{
  "train_examples": 39062,
  "hop_length": 160,
  "weight_standardization": false,
  "block": "plain",
  "gradient_centralization": true,
  "decay_fraction": 0.2,
  "warmup_steps": 2000
}
Rows from block 3 of a small spectrogram enhancement model, named by matrix and row number. Each number is 500 + 40 x the weight over its row's rms, rounded and kept within 0 to 999. All counts start at 0. Numbers have three digits each.
After each channel's rows are labels from the 100 clips, of 14976, where the channel reaches its highest value: "top examples" is what is common among them. Only what is clearly more common there than usual is listed. The data: babble in 24 made-up languages, each with its own sounds, syllables and stress or tones, from a formant synthesiser.
# conv: 3x3 conv (model.enc.1.1.conv.weight, 96x96x3x3, each kernel summed), inputs 0-95

conv.7:517497509475521508494457532575503504576503534581488583538507443559541536502520378485496482511530480505498488506504537530508496522370498484457407451502473451532541517415468449535498564470487497486512470494461453396482495502558529516522492507546464508514482512508524533504455543497566540535
top examples: voice: deep voice

conv.50:459487463532437511489477484536501492494486500528465531521511466496466506525468334538488467479467490490519474456476452467473486516343473501496358492520509550514437501496531552495504435495523487550485475515554555493502512537544531540515486520522547434490523464512492520537480530532532541535
top examples: voice: child-like voice

conv.53:525495506470584487508500477479467496534513408493520483497426514485490506519465509517485481488487538525496446534516508502447505512516496531490511434492560500528428503592473543532525454562586546619553537578445494442549488543512496536540510551567502453529543537587556515505480481500498432547
top examples: voice: deep voice

conv.11:498569484483487479507410447527495472477490530522422561510563456506499501531483427519542514493534520589514490487499487502482505509426496525530428532444461542393520453474497468493496535507424483505479507452513491482477538546480501565474551536516455506446554535481519466383497401503556522517
top examples: clipping; rumble

conv.34:510437531478534485519524521467495482517510466459539513472419580500498487516541605483532542526487528490510536550526545505559522493609540525531611441519450448478580439524403494496429497504539506545525500543430494527535469481512454489538541526528519491535499481526564493533525541523485458520
top examples: clipping; rumble

conv.15:497568491491399474538438417543456510515528556560525492495434468635460485542502482524505478501571496605517504520517521544472501539489495506485491518549512425478521475502473492453490571470560500530483552544521423469491476518464442505486495470516475442463503497521535488503420491457562500517
top examples: thin (high-pass); pink noise

conv.37:502501532565463555526585493552537477496493546529529535509544591516498514484484547550471484479455444469488470442449454477474447499552442457499523536519493538499532446501499499511434519494498478419504423519549542550495494529462508538479422485464515571504461364450452513525516510457519550470
top examples: reverberation; thin (high-pass); white noise

conv.24:532475544478549537506584535445465523502533385500516520513490540500513533531498631475467516500486548438505492549530522499520531466628534544490610465495537486414490498517449513528504514540535543540556491533463487439551473503527440514514513540509483506509537526485517510490509478507498425511
top examples: rumble

conv.67:521501536488438512497484467502517494513486528513479494503524550516545537491502341490488486493494505492503506473496467490502501494342499503481345483551512563480458532482531491540520447509550554549572471553542526516568474473471477501523486509507494459561466475543519500530480561467488516484
top examples: voice: child-like voice

conv.74:450503469559512545511561505512438494473478551502578498539545481508481517528462391482455478458462500491502465448448482456460461441384447513487416565467523523506451490509529559479512454495473458477473430519554512557475458534510505512524527492515493502489479417498530505452530416537546564509
top examples: reverberation; voice: deep voice

conv.17:469511433468466441477429472530511473532439488521506526470516446542466507517530613556559513535563513569532535574541576544519530579616537512534617485482490481539530485506498511475474522461480452535459494489494490502460433489515492490459472462491480545479520473477458480504535492445481471497
top examples: white noise; thin (high-pass); clipping; pink noise

conv.5:516558510514514529540499533558533502518554478577537561498470475582463533555459439585441441464519465505518466459478452492463473537441468471467446466550495449483525411470472500460415556459511459475459508526558449516475455538508499516444494409485537503442529486464462494526488479490537521549
top examples: /x/; /h/

conv.65:484519507521530564495498493495539538486475526499500485468599513530465492463488406515512476492458442518496481393439402468473452513416452461508393498500505585515454460438522534484468420492500483548488512496579509482512506477471515474487500499479548532485525527460504467485556475489529604474
top examples: voice: low voice; /ɛ/; thin (high-pass)

conv.54:511479525466586479512474549491525493527482506482489504529533509453543515515498395515464495507503523441527505472505456496515519498394509520493411505535475571592432562516533512578530413522526548478562539560520535497539524416473520467498493489447461453544474558445489521518448572492489505475
top examples: /ǃ/; thin (high-pass)

conv.20:517547474440383448486453419522497461525480536463481581480509521495487523494518541466595530514492495572496523516496531488514509503553498496516550494480491511381446457465508513477487452497480500575507485413548515431506525497496481565534539555576518444497516508579546484503451500527510552520
top examples: voice: child-like voice; white noise

conv.80:516457546511484536455471516496501506454478487492464562577499603494506440505502414477501494494495527387502508478501467508517512476408513534482431465582483482526496527499469470582474481478545514461524680514461482524509516527492466543468450519473492504480537491472480537491489521553502483527
top examples: /u/

conv.41:434457456545541509480529558438478460478425432499523430480508512495477485487482473436469468466471481461483485483500479480485490448472501478451473566481511559465592524467487542493523622487483491462497527480515561525483540499487524473565599541516491549528540587453566476451495501545559539482
top examples: voice: deep voice; muffled (low-pass)

conv.29:567495538451474541561548488509508538526573468447572562476538507460489524529464528487472460470442542446489464497491485467463498484523487532465521541494520525495452484506499474479498447516512513474528476522508513506511533479507439575565571563590527500593558456581577501468511514470394495562
top examples: voice: deep voice

conv.26:538453544496503505536555505465463525520532456438543478519487538432516537526476529447449473479455545428482479523512514475491514444522517534454532462527511555492447504517513526537519470548554570463598494560489529499583501517547434506543582558571511507569514469566569495486523526501424466546
top examples: rumble

conv.52:500486466503580464479417593496494489528492388550471522471472468499456488513495509567505505530545473515536485466520462536501511564515500486538482461469523520497427517553484523548512499546515512568522571549490532383525479473517521508443507463442484444495551581410465504524467505554539485539
top examples: mains hum

conv.83:450485488509625485466475544458421506567471428488468479414462496497491461568496445505432488499443550403535447505518493497491525448439501554496462496451571491440556535506527456511569528520471498445502562529521496514493479532448487491537539540532524503471534562523547473510468487539491474485
top examples: reverberation

conv.3:498549505445501476505407471507509502537500491488418483545441483538503531509460446533460443455495495570515460488513457511457506516456479487461437515573453447542501512509495397584496489504566553486555581556488455475566497512513521522485509477509487476571505540511500553589470587464498525531
top examples: thin (high-pass); pink noise; white noise

conv.9:542541507532518496481565492484534494510512539490519490582472537492545531502508481491490557516476512528510508574530560519507529477483519516525496430477451435455480483455449427489476521498494510634522444462421423444515524537496493486576531564551508504544452522620572538504484538532529503495
top examples: rumble

conv.90:500450530435500520533521507454439514423505447476543482490474467498524440555502473495450535533530593489526514579572539536538570476463596574520491499519502525512490521555480486534517520573532575540564464548449535474580486470539464482520564510521450485542539482518549507474478507487477439518
top examples: reverberation

conv.30:534499520546525490511536496483450501493526490509572482504450562506491502513506662492526508495475505492500495524492552486490493498671479511502654559488553450461475483554510510462511543533534499481508478494509492430510442526457482503523496526511525511512454443525503523521484518552492471466
top examples: voice: deep voice

conv.14:497492519514468510476499467514469494475487513494479446483483465526495473509466392476433430446490479469487457455469473488456468471391459482431418482551538509512548520445476497518508541523539534489515490487498491485524554558559543531581554560571524492559510548563570543486461514531570557553
top examples: white noise; thin (high-pass)

conv.71:499469507504506526498495522508499526500506526446492509516557505451510508517527694504521524517499507522521511552522559515515517510689524509519687467483485488502517495461494479494488512468483473498475455470488480507471495485492492493479500492485485524498469470479484478485522501512444499492
top examples: thin (high-pass); white noise; pink noise; clipping

conv.19:535566518450527530547566496510509522546561475544540562507483474590515551524483454542472510532568516555525501554544535531511532526462536517510475443501513398499544460543479499464456615519507492593463523516483455462506428489476463464481461474494448530419505491483487466520494465444519444492
top examples: pink noise; clipping

conv.89:462497472498506465433490478516500430622437525474450471531502513474493566430482417460494480469498451464456481459457479480480453471406460450475426457522519528507496532491542526550527478480473484442504579541524506559484488527541554509534515502485481483545504587461511517559511588525535537509
top examples: reverberation; rumble; pink noise

conv.0:539528536444540521541538496506464535528576455536523538513479467543526558536516478561485527550587527544544535555569535566542554551483559525523495442508508416479509470553463519496459564538512516596475511532468480448526441474502465470466448475470440501447488466449476509513479483434513438500
top examples: pink noise; clipping

conv.49:540472529478501517520510509498486522506540504470512509518473521469525506540563643534544547554541539529540547567555573556558548533641557542537646449484473469478515490515474482516481457509505518535520440518460491507516501481480460478521521513515476467512474472529520502493465527496463470492
top examples: clipping; white noise

conv.16:504497491447505486508451489476534414510464486532485555480549512548379488536508435562534493510501531531514500441484459480506492544449476531511445483474526545517488513436505578532499504495500493507506505514559525495509431512475387498508487467589419500540535503524499492365537437498532495451
top examples: /ǃ/

conv.48:498476513537430536495502495518481517499493529533460511501553520486523500509467335488473467477443504447505470463482459455477494480340480508474344478527518557499445518502528514523510450521523530538541460536546551514542498515502512522521490528518524456508469460510509511534489549541520522512
top examples: voice: child-like voice

conv.82:522428489401495499480541495500468493510537470540529510550507550518492502461502498448486531514498562508458482586531511517512528509490530537505492526470581515456480473556487416504511556550579522561528496539477569451518449400485387515544510562525457504553524506505526514499475602491453510524
top examples: reverberation

conv.45:537479551565476560522530481547483573507535534548481390523566554531531491586444492498445464473420591456517422506487498444452511458485491589463501548501527539476574508558502501518536558563504533440547483541509523545545464494468449472496483500499503509490468469492504476472481488504467489485
top examples: voice: deep voice; muffled (low-pass)

conv.32:526559552529500561494582552524528449517471491544530551562443575513516542560500535526457542518524571469537518521531486535541531459528531576542516442546473487424527479445473486543455536472510512522539476564485484530526489459544400491476472507464421435520463467453474521472471534504546453478
top examples: rumble

conv.42:455465502577535479538530521516445465519497583491534500534442550510397515523487477528486482486482462431507497438454455476513455469478465479496474501589461518467530473498490528561466515458552497430523475551527525508516509552581482520461542409467530510550516431444501524494533476466558550591
top examples: mains hum

conv.57:479486475533435519490481493530500499497495495536464535522506476500472505537467330540485463484471500490527471457480454471473492518338476512494350486515507545512436503500530560501507441508522501560497472513552554486513502537531523536510481520517549440481516462512495517536476525531530535530
top examples: voice: child-like voice

conv.59:484502518514498525524485525488420518486500439495502560509515486454519536548455382512483462472451540433530472456484436466473502495384472541483384489513536576442460491552507514551504529558513541545548521527547608442561508484550520530473525504500512497500528488469497477518503535499520508554
top examples: voice: child-like voice; thin (high-pass)

conv.55:559519510538590450441450482465525469523494505513466509501583537528485486436494451451495506492528471535445509484485478466511481453453511465487450486463486596493581457485548501473495569504501474587473532398563517460497528519415496486493456510516506542549490483600468534455509462479520524433
top examples: voice: deep voice; thin (high-pass)

conv.33:552462566435559599499519477496468541535527452523489481475501598520477552572479533530407464495492563529529461504512508505476509485535493565484525466509471510518523482458501478525469541489508487539518525543552463559523465473469456454517564492558476446600452514552535533501454577510419501523
top examples: voice: deep voice

conv.79:543486497454464526514429517452497546586571481447449503507472473438491544461465477396480467463484513450449476498480473460486491449454496504455465440473513570482443481587528467487509481586497520510501493529506580490554512519527452507522490524467554548489553569521524488556570546569467480491
top examples: reverberation; voice: child-like voice

conv.4:431538436483476410464426518498477464475479539486429489505474403477446509501442449540452444445463464483499452449464428471444475505456434468475445556550478468506460521491522503545521471500540512541478519521523478499504545578549554542481575503530535522475537513488487530573530530541536543519
top examples: white noise

conv.66:527479531476519510510500507464479492508487477471508494486511524468547494513492391475462492498498534464512501496513485496505521476388516528480412488517538570524449553511529505539554427563524567517578504545517557503566524499486505500592562573566481436584477524560571527506438554526468497491
top examples: /ǃ/; thin (high-pass)

conv.84:478493506529469517451502483524533466511457515485480550565526601488468529464499425483531486482457465400490515439457442469503473485425472478489436477585522478512470498466463486551445457441541484459492659484494490532478509555501493550471414510464528498459533516465465514506511506510520524538
top examples: /u/

conv.10:526528500475531487522543525495484480523541506569509518529471481581510551511492452547437491504530491531518492523545485542498521518451523496490434414475479395386541442490456489476455591515489495628479474585459421487510457538483459477525535514501436541506482529489521526528523525514525463512
top examples: pink noise; clipping

conv.8:528543528363504471518534396467503479536507454432526534480489518540499510536495494518514557566505559552525529551539515502525547501500562547532493531488525515474526495518439504511495535522556522526514554515458507498528469447407385490499510500524450503496576563525528457460504472449493427465
top examples: voice: deep voice; white noise

conv.35:520463538461500531469552523470499501527492446486476540508490560511529514497537592451551561535510538515487535566542574519557529476591557530522583453514533533436509512522445521530498512559552559565564487545445565479571520463478453527495487531502428490513451462494522468457488461560497467492
top examples: voice: deep voice

conv.75:500511517522438521462517465489454489472505477445477496551572482422516570477448472504465465444517493450483477432449430479459458498468443499474454497471587544498459550489502590490556450527491498503488528464486550464488546603554588535522476518526516531515473508504488536554580545569483508480
top examples: reverberation

conv.56:459487461534436507489475485535501492495484498529469532520508464496466503525470335536489468479469491489519476457477455468474487518343473501495358491521509550514436499496529553498502435497522491551489472517552558489505511536542531542518486525526547433491522462516494520537477532531529543536
top examples: voice: child-like voice